From a checkpoint of a small multi-label image tagger.
Training: soap at rate 0.0045, batches of 256.
Rows from block 6 of a small multi-label image tagger, named by matrix and row number. Rows with one number belong to one neuron. Each number is 500 + 40 x the weight over its row's rms, rounded and kept within 0 to 999. All counts start at 0. Numbers have three digits each. After the name is the row's rms in percent of the matrix's.
Before each neuron's rows are labels from the 100 images, of 14848, where the neuron reaches its highest value: "top examples" is what is common among them. Only what is clearly more common there than usual is listed. The data: reaction-diffusion patterns (Gray-Scott). In brackets: how many of the 100, against the usual share in percent.
# fc1: MLP up (model.blocks.6.mlp.fc1.weight, 640x160), inputs 0-79
# fc2: MLP down (model.blocks.6.mlp.fc2.weight, 160x640, transposed), outputs 0-79

top examples: cool (45 vs 14.3); vivid (35 vs 14.4)
fc1.523 101:470488452498522515487514529519469436560628483409495443528588460526510509555501581514463495505479504553418549492458503559488524510507532532437499471543475460489452367531435514474506461500535514426531445456528546523560528490482472489543454508
fc2.523 108:497530521573501507487481521466484506457437509503487542404423487590477551486447464498522480517507533499601453496562540521515466487424516465519508521492481528562463507437555545525398494535453465471513536553502470555501528529493497480514538483

top examples: embossed (84 vs 40.1); palette: pastel (40 vs 14.5); feed 0.062 kill 0.061 (30 vs 6.6); feed 0.078 kill 0.061 (30 vs 6.8)
fc1.426 102:538522530520541459513463564515459476575473474444436507459488494465509466515478445463502518455533493464474483565503450569460466500491465511483498529570500467563519486533528545542472452511488527485514452488517488493528480567543522530444562502
fc2.426 095:429450502431448536542496464483497457522510533499512550470446499517506474496476468548456547532528546485499521473491534523471530526528481477527554470489439483487475537546460464448572523535493469461449491475476473588493473449449488433486478503

top examples: embossed (85 vs 40.1); earthy (40 vs 14.2)
fc1.433 100:509514563475444482496539565540521519511497521507491490467444503439503512516462454524484449494529430535510443458513496514507405512580563559585505430527458505482516521492467514511523509515551494495497494502465439545421502467506485461488476554
fc2.433 095:487434522489498498494495535497466463498472512435484453467540461452498490449483492446471506515520526444500496460442495527446556485430506487531515526536528435599496620490490511490464514518540448503546551493499552471564461481480525497458518422

top examples: cool (69 vs 14.3)
fc1.424 086:551545535565526513464475561521421460474504511460479528473512483470499454559476584547518494525436625479487551498564503495474488505466522465571444481507431483470476495417565489504548540507499430541574454500451510531507507510562512504501526472
fc2.424 095:497501505459437566437485496457588536449519465492495450530426453472520551470503464502502478497547472528548524497478537466511462549462472502444555455558452531514487499541444447462494483456582542494397543489546478490466487540415506475479595520

top examples: cool (82 vs 14.3)
fc1.232 100:481429533476521520473473469492536460587541432436547500484527459414446560504485503480496469584525484496486527468513499502519509470492461536551544507456584530477520458547490499552429475563448421412491504532503524453469493524492462528473530492
fc2.232 105:520559441510495626497506535451502537450465514483481424516516562542497432512511424526525530507502520502525499601460596483497471577522475471467508507542485484476499489485512494477490505456525533517501595511533489470521571528441596471503469539

top examples: cool (36 vs 14.3)
fc1.109 101:476546521533486450465509490535462563562412437480551526441556471499451497500548444365492544465538481587511541552529422506556493474512492520462459418491512500555542501482488465459443471518487556525495516517508512508439471512457373545529419529
fc2.109 099:487516466423560491533489474507586560483554545525488430511428512570485550499486578588450460500492494506468503522449590527425465552559576514503479533491433509509471585535527496513560497474499486524495492499516524504467454459498569478528514487

top examples: grey (33 vs 14.3)
fc1.453 096:411494550490518484441487496510468512550473543521500515489410424415570515520514584462448536511497541480527503467594520508525470528499505535496484539529510462518445457458523441563460536557407524493496548459435512540459503452508432485529458460
fc2.453 096:519484492459491571470568446488548451424570468524589505552575536527470499452464475556543452492440467523493494516519537492536484475542516398500517482555465501466556502571508578477442471459522486471461436512514475449544495517469543530432544534

top examples: dark (35 vs 14.2)
fc1.493 107:502533521460571503414501564531513462559497444522452529442445509559501546498477470474520502468520512503469479541581477464460535483602508491569480487548516497463475443518554467507459450580478472441489452431545542512523559439500459460512464493
fc2.493 111:486541501526500462470499513525465471494516466446572512507564505468449525485532490491526488433489555495491520553449551575492516530445525484447485540445533468554456486472515633472523555477521526523514558510504457489526501550536493453437524504

top examples: pastel (51 vs 14.5)
fc1.71 115:486506483526408496514459477550527517439481520567521437516465434498447499540502472465462492441574523518536569509508580455502466518471519495449540456571479504501442526477503493470468498569464491575437446472425519561555435460534496615575483536
fc2.71 126:570550516500557478533558578461432461537491542462517470518579512571476515516518518502475441501469553472418541446503499514468528540463516423534508461527524448429415471509510506489474508506511475490411455456541534486501512519515434537564474506

top examples: embossed (74 vs 40.1); pastel (43 vs 14.5)
fc1.23 087:562463481506479533532509488533485562573468499552553560506558430516529450456502571496560431518403491504523509486501455514510524529448469480567472509448462517519463377493548427485495463494496510533467497546481572491556493507519496493522473517
fc2.23 083:485541607599462482496514531457528480519538519512515459489543469501482478526442451511540446466520567512431470490529508493460568498562494508536481485507471428554527501436452484566479539608492496482505496507524524496503531509553504469487550500

top examples: embossed (97 vs 40.1); warm (34 vs 14.2); vivid (33 vs 14.4)
fc1.506 088:477532495508535452493438561593496530545517530465493493464484563509451474448475507485462516521505503529524487463472476465450444513528501485469522546514465529535519597432482453419531507562518500497537537522579449481446496496509496559528517490
fc2.506 088:546440603458443505521501530516508491547481464497439442555532461521515591503502473487515449492520466409506469553494562516436544507567484609537455482485563487498524620502474483540497461492485544448442388499528520522513469500468482483478529504

top examples: cool (75 vs 14.3)
fc1.170 104:506510444412495499459463445472556513536485486496468451542494518499525472524504478495538569550483433489472507459512506552481462492497513532499475440502511574471537501595480482469469480402516405465485496472431525504467512463510404573585510534
fc2.170 119:547558459501541560441548509520506447485520506499505512529485439487461458534536475533556468511498547500570522558518575528562505507489491485537495595501548537548461553513556444521477472521533512452555522510528493414547491487506536503466467508

top examples: pastel (64 vs 14.5)
fc1.585 101:506490551480504495546505543484586491516514509487503505558495491560467573524488476551500481462541434504514519486524479529519513448566539512477474578507479587454494367517474456572511472472536513509489565505530487515589544511551487490516509542
fc2.585 105:461516535507500588510540522543553508476424482508522479449500453519580501603516455396527507503494490521485521564504480431533479540484465480498523457465500391579447498431547535506511531524524465503492523455432515546470525514540430566485501483

top examples: warm (72 vs 14.2)
fc1.618 091:540542568461475482517439466563480444540520479480530477526507436397512490488485445504505498496478583414481500526475547479499488462581505453472523469481461466501417600518490538394449424506452563454501553535492518530452542515475527531492507542
fc2.618 097:482431501607469472526555488532518545468513505537556601490433478480535473562481541516501511442483463538519484531496486500486515453479527520544526576432548520485585388543528458466511508511488481544501471498479559461542436514536508491428504465

top examples: pastel (47 vs 14.5)
fc1.316 102:450530496454470516492515571467439530493527491519525449552542512483467513513541507472548463441465552539437464546533543576461500520499518506508438479469507558495444440506496562483523486485506447423467518513559539499426481408528522518543471413
fc2.316 101:512525538505556500510465460486521503437470545416505484488521528532560517487442539494423509481484517505555452504461470472506536481452499375505513499540509486516466499528522469451443457506472448534481462484445530544568496526485440484554544670

top examples: dark (38 vs 14.2)
fc1.203 090:516516558476526531474496516539500486532516561446488589494477547531524379526463568538456482469475523501455493541486556518445530504418492482556453491486543506494464506586469579458494621490517506505501537500470548500540460548469550535441538411
fc2.203 087:485464492478466474503512490497519495584515493452600476536471479529515592593538456471503517539495534417484464507450507542567482557490502497499576476506359556454494503455435491538540420513472467509448537535528491530466482459498494529517461565

top examples: embossed (88 vs 40.1); earthy (42 vs 14.2)
fc1.513 112:466531549501476534532534476524489462480442516582562479485472404481548494565502550512540509369450499536515495499546499453528520520421511453511407503556468467465431508520551508521511487516493536491497562497526486499513509493563541559562553504
fc2.513 103:560522509540486454438483499463483542489557511459508521537515530487485524533492506407421513572575456501513518492447475535498507427594579534480578466463457553503561459493446504524531499467517509513538469489501459564508484476446462431454520480

top examples: warm (43 vs 14.2); cool (37 vs 14.3)
fc1.84 075:445485481571478467560492465516531516467574520569533605492421444481521504448465471545492520523524528448449525501497541488508490472503542545551455443457468581448516481545463502451510432479488584497574543481506508492463490492436516460490425480
fc2.84 085:499496428519474469516480487458460446479488483467499494530501490467472523562532586457513497486418487518495441494512551463546572578555542472465487506455513508501544472446452522553473490482495471528491552417470556524482551536499539479442544509

top examples: grey (70 vs 14.3); embossed (68 vs 40.1)
fc1.197 100:475506491505498534546513531531536496452463520491468473483499560512523558565402504461405540517489513530502536461530482567465508523523480492468516418553544546462450453515494500567517459538494553508452532471497450446536488495570455523503495537
fc2.197 097:451483514537508491448538475447475511486505480501556526483503482503469382556538529496531540460534517550532518529467512518467457461529474476499484582425475468506552547501527521475521513463462481459449467477598465545529491447539468525494558519

top examples: vivid (78 vs 14.4)
fc1.37 103:488516457469485529496497551519477531544509438504535441449459463498517524524510473471429466488464515517476511531476502509580486572452533543539467437483496530489525437515512494533502522493544539483459470521523454470489490438475552480442454618
fc2.37 097:512487539529438507470521421505462502380493457504451543525540504479523470439499509467513556514498459475509502401524471502479461492556511474462515565520501472507468530486473471457518476490502448469490489451434550500498488505490483493566510447

top examples: grey (56 vs 14.3)
fc1.590 081:489461512480510504491560548547567584552446468450455481478432506461497486512524542485502500448486504486484512489496506518488486509506437557468540478454549535525476511441508548442505536444495431533434482458508434575480525475549562490446427519
fc2.590 085:545509474535484498520554485425444509458488515511534517504483560510452512545534473499442459543468504506425452474432539501563466506522493493452562520554534505531497532591511452551538435498494553508554534535460519478507468492531481544546561536

top examples: vivid (33 vs 14.4); cool (32 vs 14.3)
fc1.381 101:527488532529503483478432493543437433503515594483469573474522549497517526604514426460494493557458485511541543436516449430438535462520440505497521466535488532531494504524559452468509474491447503500484446475494467517493486455553548523438509483
fc2.381 102:577498459473511451499579592516543525483507470487566467552514514441482532514492534508482478442530520514518426527447419526521444492454501476464460415501511496509541471534487515586539526461545493543553484444448492472474441487455519446452516537

top examples: embossed (69 vs 40.1)
fc1.10 106:452516453420460504534488537494570471505544489496425477459424555490503468547456459458511516521531492504456511565514414510538485519494493444521492443485494560512533590515523445539488416536468465540511501457524475488479556496543556463638478454
fc2.10 096:520488522527538520479468515437492482482403511548572531536530475525518476494542519595487488478481476507510497535481556513471523507502542485468513540481507417451473493465482539426491558500510529432457484487529542513546421478493478551390581530

top examples: pastel (60 vs 14.5)
fc1.442 105:461506509532557456563499471471546509463497497535492540503533539493397436457553452485472495510432527499540556433514501503502453509550484508537556520444449532473448483551467533465501454455496499452461498423571438540487570471540479496494469495
fc2.442 113:519495534566478490440545539519527527516543522550444505448498506423524471497491521559561568525544538492492477540439500509507552484502455497467549498557509494551459522536540468481464511504475562513545505557457482523514482549514514630569588465

top examples: cool (35 vs 14.3)
fc1.581 090:538482479461495501520498537525476572541542505499482406373526532577520506508494396431500507517516484530511465442466540479479490476472572509444514465462451490434516442509482477500531521512496485514475503496517505480570459543566496532549510491
fc2.581 094:581457566466477507562508488472529469529464485505458514525537475467589485461466578586521546458522443489486555521486477498513481524498518445432565525524599533552526503525466499536505474482422477492510528438494536502456551501516576496406493453

top examples: cool (61 vs 14.3)
fc1.258 094:481492479491516397462415435490456549459448473494496527370429567485496474537507547468473483550541476482500510487494506481494461457430457465450506554527440523435514436521532480412502496492490523540503512475472459520526517505477522484479541526
fc2.258 081:524539507525487565474543482528544508586560527511454525555612397479576543425507497505567564420528474550510507523572461503509522469537494552499505498476509547529513523440447425576535484560508447506498519471533459516471562495570470516467502439

top examples: warm (37 vs 14.2)
fc1.205 092:542547485453497545521502564400509436519576474452559499530533455473540495471506523517541460493485566517489425503465541531481530546538475515488501495479505563521438574460515474475442465531513466581511467603516527547511569544517500438524495530
fc2.205 093:475482493579487484484489514538501567505484456534456485520497496455497466488447487420441472519410454517532449467588538475551490489484525550464525505509521452554587411476525545450486573464484549391485593495519499552510500468508590494475462464

top examples: embossed (67 vs 40.1); earthy (48 vs 14.2)
fc1.187 103:554438443445476523501489419512569542493434447442524478470517435469477499504504478479526467487449536429478482523520473405559537562512464477448468449521523497539473549462549527516516458508458529476493505502546539440526557502478487481419475550
fc2.187 096:501482502512507441526512565455556495422548505530478559536527520484431526478519469580388490504584508479465530536449513510484554457480443533557550456511503447509485515511478451489468501484522471528480484486499462564524468455564566465588555464

top examples: pastel (51 vs 14.5)
fc1.273 095:507591548488473477440509568490521529570472508477528461539519459448484449524522472475512531554540482541572536501572488534548502520528493515558502449474448502498577484622412542441441509462522456496539495426497455525430520491461542464549531480
fc2.273 090:513393435463495545529557413514484463472461461505559545459482505500508480444460514534433499461522489533452507468459534503469478486456428511463399501467538559551435432467563495506530553496478571512466424496481533534475478558532431513473377506

top examples: pastel (39 vs 14.5)
fc1.76 091:518470486413518473484485570488491429519437545559478437499458502442539459466548454459526460511442469488513497505491515491507497502533486500561511535432505555503472471503478418464508457510557465470462561473512478453544542478520557475544511420
fc2.76 104:502532520478494477519497489503509551460566482482505475520522498490483560543509506494472526485572541515483509525478478494462578473459499527517487556633497472513531506525540555510513540433447434513462494500403526537466488505488403414554493641

top examples: pastel (100 vs 14.5)
fc1.58 108:495474539437472524537582470480557547499452478513490447483506564448484541510532517492458444501417477454549530512528565500471536502513482560503519568478543506470442462548408486462482485426547461511449554495483464527536496524522450549473445483
fc2.58 107:487577547612494526470484495498435454475539502532515557433409488517467523477550561509534490517512498439442512480508463586532497546532484453492428503543441503497510488520529542503530473537507523514526541486539464522520492478479538476496503543